Weights of a small contrastive image-text model.
Training: ademamix at rate 0.00055, 9100 steps, batches of 256.
Data: trained on made-up ball-and-stick molecule models, 23.9 epochs.
Rows from block 3 of the text encoder of a small contrastive image-text model, named by matrix and row number. Rows with one number belong to one neuron. Each number is 500 + 25 x the weight over its row's rms, rounded and kept within 0 to 999. All counts start at 0. Numbers have three digits each.
Before each neuron's rows are labels from the 100 texts, of 14848, where the neuron reaches its highest value: "tokens" is the input token at the peak. Only what is clearly more common there than usual is listed. The data: made-up ball-and-stick molecule models. In brackets: how many of the 100, against the usual share in percent.
# fc1: MLP up (text_encoder.blocks.3.mlp.fc1.weight, 1024x256), inputs 128-255
# fc2: MLP down (text_encoder.blocks.3.mlp.fc2.weight, 256x1024, transposed), outputs 128-255

tokens: "six" (33 vs 0.6); "sticks" (26 vs 3.9); "and" (20 vs 7.9); "-" (15 vs 1.9)
fc1.72:491518475523511542487526490498518512519495502520516461528506499479492474513528479497492498498551505503506502506460534475504513536504441494520503529479531496454522503478504526497503478541487532438463484469502454468520578488494472470507491540577511534492466487494528535525474541507504483452501513484496522470439531479508501521536500498489513504489515512549518465524497542550495518484535
fc2.72:510532510482533492452501478443531522513507472484484447512542493467504483490502489509510477513495488514533535486482513530507515478487482493481463470465507489503510477500456518500521528491475540453504483508510489517486535513497496521523481497538523516550471487468481483508494515489475527491494473497524541491491504533517493504505519539485487489518524446472520475550495501513525496504476

tokens: "blue" (100 vs 3.8)
fc1.503:498553528494496481497501522507414531512502542536513499510517457475544516530550495472570480524463488468455490485531547496515475502508497468465512461494467531547459496480486539450527510498498509508533494526466530498523536483495539478493488497458510476551520540487482467504548491533511489512528487510518531495496479543498496493512494505530494509475491490491531520504462475484475514441463
fc2.503:489475477521452525486507510489514462487547530503531475483513484475497487474510493510487480491540464520474437497439487458492536508509505518522510550547514518496498515507534472511497491497516508507472524495513503510538484433483492495526509517498489525471485506490505540503502462524450528493543506496507482527513484443482514481515514498536541509491482495503489485451520491466520486528562

tokens: "six" (100 vs 0.6)
fc1.549:466515462527509506482483500508526489530532509492509478506475494448488465505520506504479480527527487488532481500479532503521493499516473496519492501475529496452542500502503500508501488544473532464451497466520451460481523498491499474486511537559491532523447487520542540512468556511524473423465508481496491463436494494483502527550504525472517538514486529533535507513508519504521508516546
fc2.549:505520516460543538436485493457501551505505485503506452511533492467479485530477493498496476523494473487544512481482525530506499486493484504509475473466533516490546466507468534498504526505482516479503471500497504501473553500509503492501486479539500517527461486458468451491495517505476522493497470505535532492487484551515496522515516533459489492538510460486541484551481491552517491476476

tokens: "six" (72 vs 0.6); "five" (28 vs 0.6)
fc1.410:449503490510478532508512470517517521490555503479497478518494524452474540500478523528478482513518483488515475505476517485491518481512520555529507531481486497449496518488509484509475478528477539466473494489501477471467517488488474459506523515529510521517445486515535530491495550539523514445486484480494506477445529495501507489522516522500512487522524504485529489503526535491518530501505
fc2.410:524519492453508522489493516461510510497485504495500471509523509451457553522454561523474459511529503514525555500504510495482480498498505496534528494469525516476512470490488527484516527489510514510492486513488520510469516519503478463473505485507501492530458501505484454470521520523511533466492480528514514490460459528510509476501515521455514501535498495501566499497505499513526518496450

tokens: "grey" (100 vs 5.2)
fc1.713:479526484537468507487543477515468526501547519504488525489525469530518518495512490484511498494520497469459439486491494508518516480523506551506513479514506527510510493510503484489540519513500542519474486520509474487492541524505537485512528519470465523495483515501522523484482508509543509471572520473499506453474474474456538434509491525534514452498489453472524481471509489446512482491514
fc2.713:445499461517484489509484507508504502506494542491522537473492511477509527522507493473579521468533511441463498504529492523492509480495495506512521500509487508535531473525524433497542489506467522527516497523486479490492476506489508511520498500483496512466477504472500540539470508518498501472469507487497477495511543484495489515506452503548510551479472493517519502454470472470478539483489

tokens: "grey" (100 vs 5.2)
fc1.346:487471539493473445497464523478431520520479526516494489493508448545495546519496523482496491497490524463477490510483504542490491522482493507512492478501503521495476458498484503432550494530522526515517516543459531487498505534486479482511428475485475479545529528509507482507467471516510499574529521514516549471517514516527493498502484500492483504470476464536509501502493503498480512524474
fc2.346:497482512491471439551466541521504496497461505535537521476466522498490517513471501478494532505501524511503521538547484487438511501491504508596472495512499529504477490486525493509495454514510475533514540498514515485492469512483487483537501507485461463488538489484483474479519512486487489520506533482485487512506533521514512503500464465501479546488466479570445513505519516500485501499480

tokens: "blue" (74 vs 3.8); "<end>" (24 vs 5.9)
fc1.653:457519500484486503531547526487481473500494508500495480506510493489569498530530454522482468530551468514467491518488498521529498506514467454521510540513486458491473530466533535490505487476491537495522513491505521495557572473490533511497498536473484524472486537518497524471475509543471493519563475507478493496504523464491512527496484449507508514504493492520518464531511488531500464473562
fc2.653:467522507531482476492502478444520471513518534487541448485491471481537474467491455525553509488511499515466489506446486529510535466484500518477487520491473499531515489495512512488512525502457503490504485485486526483512515515528533522517494491507512506515494476502488507484540520509508508492545485514520496519504504483504483472504506532551498522452522480429487432517490468474539524481527

tokens: "blue" (100 vs 3.8)
fc1.258:475475499487493541508537478490477486478512482480502472508477501467532456483504460510510526505549526485487448473506523512553513554482479458502506494481463498474453530460488545485515474521520483516481506485497490465524517514496480527512482523522473514493534538502544549455471483485466497527553530502515489512486534495529502522507479481540481498473488487487473504508502464529458457507534
fc2.258:498531495487523458495502474454498464473496501486562463491531526450525459479506463515546515488494515527486530517488511510514488486495523501472513518484469484528495528472478563499480498482475490483517492506515516500526508538532516509525506506508536521525517484551530516463496524468476481515532491488538532536495515515529450477522489512511465490475521472412497483525463504500485507468515

tokens: "five" (56 vs 0.6); "six" (23 vs 0.6); "four" (21 vs 0.6)
fc1.79:411524487512473504473517499493477515520554529543495465496471514468528518483546493486496462533508479523504475500470509465469523536506494510516530523480491500451533534472492506496525432527495549489466483465506458492488543426498476458513493553524510550505473506516515507495442539512528491455509490509483511479462534474497525485519507520523496490498479510542516496476513543501468493495536
fc2.79:561514496467552532486455491483542513495457494478501494495518512487463462543433511519515537516470491455526519482510505564536450503506512483462494481480507490509519489511477507517529516499469469509477485501506511495458492536534511521492507471536531510536464475482488459491539522503493538512476447521566531506496484528515470518510478504465482517504511477463513517559474458539519520484467

tokens: "five" (48 vs 0.6); "three" (35 vs 0.6); "four" (11 vs 0.6)
fc1.44:435495534483478480501518489518476508538526495540535507494510545473520541466489511507500441520507491473526511525511525472477526523519462551524515510500520466490521523455505480487490456530519545503489507476476449503508512452500488509498521527541478534537507494478507506503466502479484492492510497469484531487512558493501520494551508523494463492515510522531495474528500529507453534483500
fc2.44:505476512487556536501529478446504477501478481488481481478503536470492521484442539485509436500458497480492525488534506513488499490488510461451511476493509489529484500481518519501521552477477533525510495467483524494501528509489498506470510480536515493528465515542443461487549515484505533519506499498559530465502483558539477504512495533517489482517483445481531495547472491484537501488466

tokens: "yellow" (100 vs 2.4)
fc1.57:478531514501471474519524494490477530494484527523505481480475484447482538523518510543489484491495478519494500487505468504468490494470503491498498556494467473568485513487486473476541485446501532461474522529529544488510518465486518494507521492494512460488483525548478563512512475534524490527536491520461483526495575530451519490502526519528451499514508453459530504522509497489496533515538
fc2.57:472526518507476513517525536491496464521494502492510466514473503528530549514472520505496492506492528507538518528514505511532468530516500498495530483526468476481439502477472523496456489498514485515483469476480512488470520507526456507489502475478473456540504483517495524515528518518517507505534492485540522477438499464505484483512512506462500492506547457493520512480529522476482498492481

tokens: "blue" (100 vs 3.8)
fc1.153:503509530462485476501507511508487534484460538511486480492493477443538455485520498522524492539509489516516529507531516538518487501478485488467512519511469494511464539475517481504484518497494521515459537542506540517495529497522512520541460497510514519510487528536545531533505527540510461512511522513505487522474523526500478526526500465510451485510455453471478499537479486532503519476491
fc2.153:451519494498493519502565483492525474490509481509485440539440436456499529485471462513516512512534524504472476491457474498515519491507484490499471476494480519534535508497508451494481504530509484514475476434459514473551531520504516496485496516522500522514521517500480515506540508481488476459551516499485479519470527465498500494494506519487481507474511462552475471516508473484498497500514

tokens: "blue" (31 vs 3.8)
fc1.219:482525554497498503459496542478435519519474566523513491505516457483509534529497502491546470508477487518472478526517544503465487475509521487493537491515451492528469530512496533466519508494553511521538509514465548529529524481485490491497450485426539479546485527494521514496530496530492508512530462537519517488506489533523505470533493486507478485475471499507506510468484503500490506473483
fc2.219:480481458499470484508470538480498471467488516497554497464509520455494508484497506493510468498537497509504471530505509461480497511496489520572469535524517534461504483488535509508481471488513466531483512503508531514505470478493480496529507499469481483472474509489523505460530510512480541515553499508536507527472496497483503508506480502520523535513482488532494510479513491488513511505534

tokens: "six" (100 vs 0.6)
fc1.193:488529495515513504522540519514475517502544460466471488475514517483452482477498502530484486530478488496526465456503519504514495500484506504510491513481508512465529512509462504466491502508457480488426526503521444494520500483496490529517551513495518528498502533537518546504457546497535477431487488475525511545455509500507515526534526472497486507457510510525497520492503471518488509495526
fc2.193:481497503471500507498493547519511515505532464520477516527486495477485504533470480495483514526501507508475504513510553500496493476503514483455520469510479522503531494519474555492476493500492513471527486502457467473521496512518524462489529446529524502541527497457484462466490506481549511506545501526476472447476448482499511495444497471464504466529463477509469535498508519536503495490488

tokens: "six" (82 vs 0.6); "five" (18 vs 0.6)
fc1.397:462515522533492540505539471512480521480567519486507519491468516482468485478542519545506495487531485509495465445502523494490501499534499513459517513465498507485540495462458495485502455494496505497433490493507423474522510502499509498514490534488534528512492503517537536510513541503543507471510479503517481465455483470480473520506504497502489490490488530505520502474488482494516466515545
fc2.397:493498492432536476493470531528492522498465505554515526478524526475479497557471507506486494529491468497461523524548518518462461500495514493516501478504500525483509498517484536492520457498506488490521497492476540517480470540505505475481507481501511513530506474501481471463503525481515525518514464523530480506503472524512463521519480470440460533510457477486527518527480506545507545491468

tokens: "five" (65 vs 0.6); "four" (20 vs 0.6)
fc1.471:432551486525512514514523502495474526480515497501493532511487500502504529520524509500513480511521482486509502507453561475494508509527456524503507504480530517453500521459515486532507468529508514449457503489483489456486513464486506479522503545507532543489498518510511498498515528538526472444480492502487481448463532455484469509532515518484512529528507537489521505517501512542497521481507
fc2.471:509504509467514514442498489463526528469490484498500470499481507487469469518469494514499491535461483457538467444505495533532481513500509493523487464465529542517561494492494524486480514516497456530485487498487520501469501491536529491480508470524487487542488444493471450491526506484489531494506497521569518490506479568510480507492479508461502491485527466514523505535493467525490460494470

tokens: "blue" (100 vs 3.8)
fc1.716:496500485498530496498540497505500460491482539490501489508451481449529492514508520515517467483548525473486516509517543516461548492543472458495484504510522518465449511516511499491514496506499502485501522480510511466551537477501524530493520532482525554469526483505546549480463510512467461534557523508478509504496522513493495522525524476552488498481525494543518502529466502510463456461550
fc2.716:510503530511515485454517443449496488512538517484510437521502438476491467479513474493516527507474489499504477489458489542521534497512478507459455453480483519532539523506496476485453529506493517486521492470485468491553518480500518520509471518508524522521544509505477527480505473505458517529548532472476483492508501521509491505485530502503498478494515460488489488482506504472480490478514

tokens: "grey" (100 vs 5.2)
fc1.542:463483535534477457480510524524475536536509517537497475506496445497504535531503487484529526481497532454484491519488537528484541520490485498504491487513501486516491475499483504455522475510553508515535524494479482482515514498497505515553500508530467461514544507503461499509458445522509454499530533475453526506473521483468539469496488494527511455509471464560470487478502509463471537513482
fc2.542:497513492501488445486487547554496587511490495549544517494482495503516515522539466487510526513491470482506466511510516523473510510488489499518493495522503505501478487498458470512488430515524496463499526489499477504485513493493503504566487511519454478495529502504488510516450479483456468511490485475453520502516536479474515504507486481503454497490488482547471500480522513505501491499501

tokens: "grey" (100 vs 5.2)
fc1.317:499507517495499463508488520476472501526487534516527483448482455528511491529488487527491501479510498486488476493480475485462476484469539481485504526543502476468491481525490514487555455532527496477541527493527495539465507517470512526521488529508490483484539478480472486536454495489514457531517507439512502478533497495458523507516513496537515485500468457499478466462490510475521520531532
fc2.317:484461518507463563498524529505531473510558524511476529483497479531493458497491485506457515496491510482465459448488481497498516499529523473488454484543531487512532519540498448500475504499495529523519504458474447506512516475481482478494484519536479512475481456448486498528502498515501480516506516492488462523529455483493482549487511489491538482497470504488449497491501459517508478555524

tokens: "grey" (100 vs 5.2)
fc1.587:479508528538459446489518558533461532516523492552512489486485462501491545540526506504529527476491527471460482490519512544504522527469484530521494495515524496510471460490499497493556484512543489480532497485476489486497504499492502489547496502531480487502540517492487522492481453521511466530510516486450518514517508512475530505503469539513488460505470483567494480497501496514458499517515
fc2.587:447497486536495449470521499564463589521510540520498522517446482498527534531527506491519523512524485449502445501504490516483542496488489510550512466510514495496494495536487460505512473515497498497491491510474473491490498496498517490507499517487455483485524500487470516536482504519493487496503503488446512484510535473505514491499493494540465488480479490553502496465516481478500531493506

tokens: "yellow" (100 vs 2.4)
fc1.329:501503512529459466491575502523487519514495484543502517538454478463489527534525509495478458520526447509461506550485520465504570485541484493482531488508479517521464489493459518467519470500510541478494518524500534487500526478494523489538512497483515487544520486516484539498515480539474469500503481518476493507493514494465543443479522500549510457513513447499504519456516492463487499506479
fc2.329:495514493575500491510504496517504482494458486472468502514433500537488527508457503508498507512523521513516545491506504509548482498522525485474546516485480496497461498473487523487539539508505493512496456490422514488494507521495520498465506493504500464524475525566479515470543517488511491453530490526513508494453486493507487478486474549505519511489538473469541512471502490474492509493458

tokens: "yellow" (100 vs 2.4)
fc1.120:448509501540495493487503473532481503493516539496505498502465496490492553480495484499489508517497455488477507537490492523491515503464494521508512528501461509492509494469470498494518458477533502483463501538513533480522515489519536508465502494531478475530484512569472545494540498537537521531523480501491487509504520506487506442502521513529502426508501481485499486500545525494466555514500
fc2.120:483498501514501496488489542464477498517494502493502432521456482515525560510473509516524447514499508496527530510524480504518503526509493495545533486490471472490457513472467509480500529512515508524492452492442515524483490509491450489435478486479453461522493498529452481503543511513517512462501463542534523475483492513526510478508529555496485458531508462509542480482528513479500514523453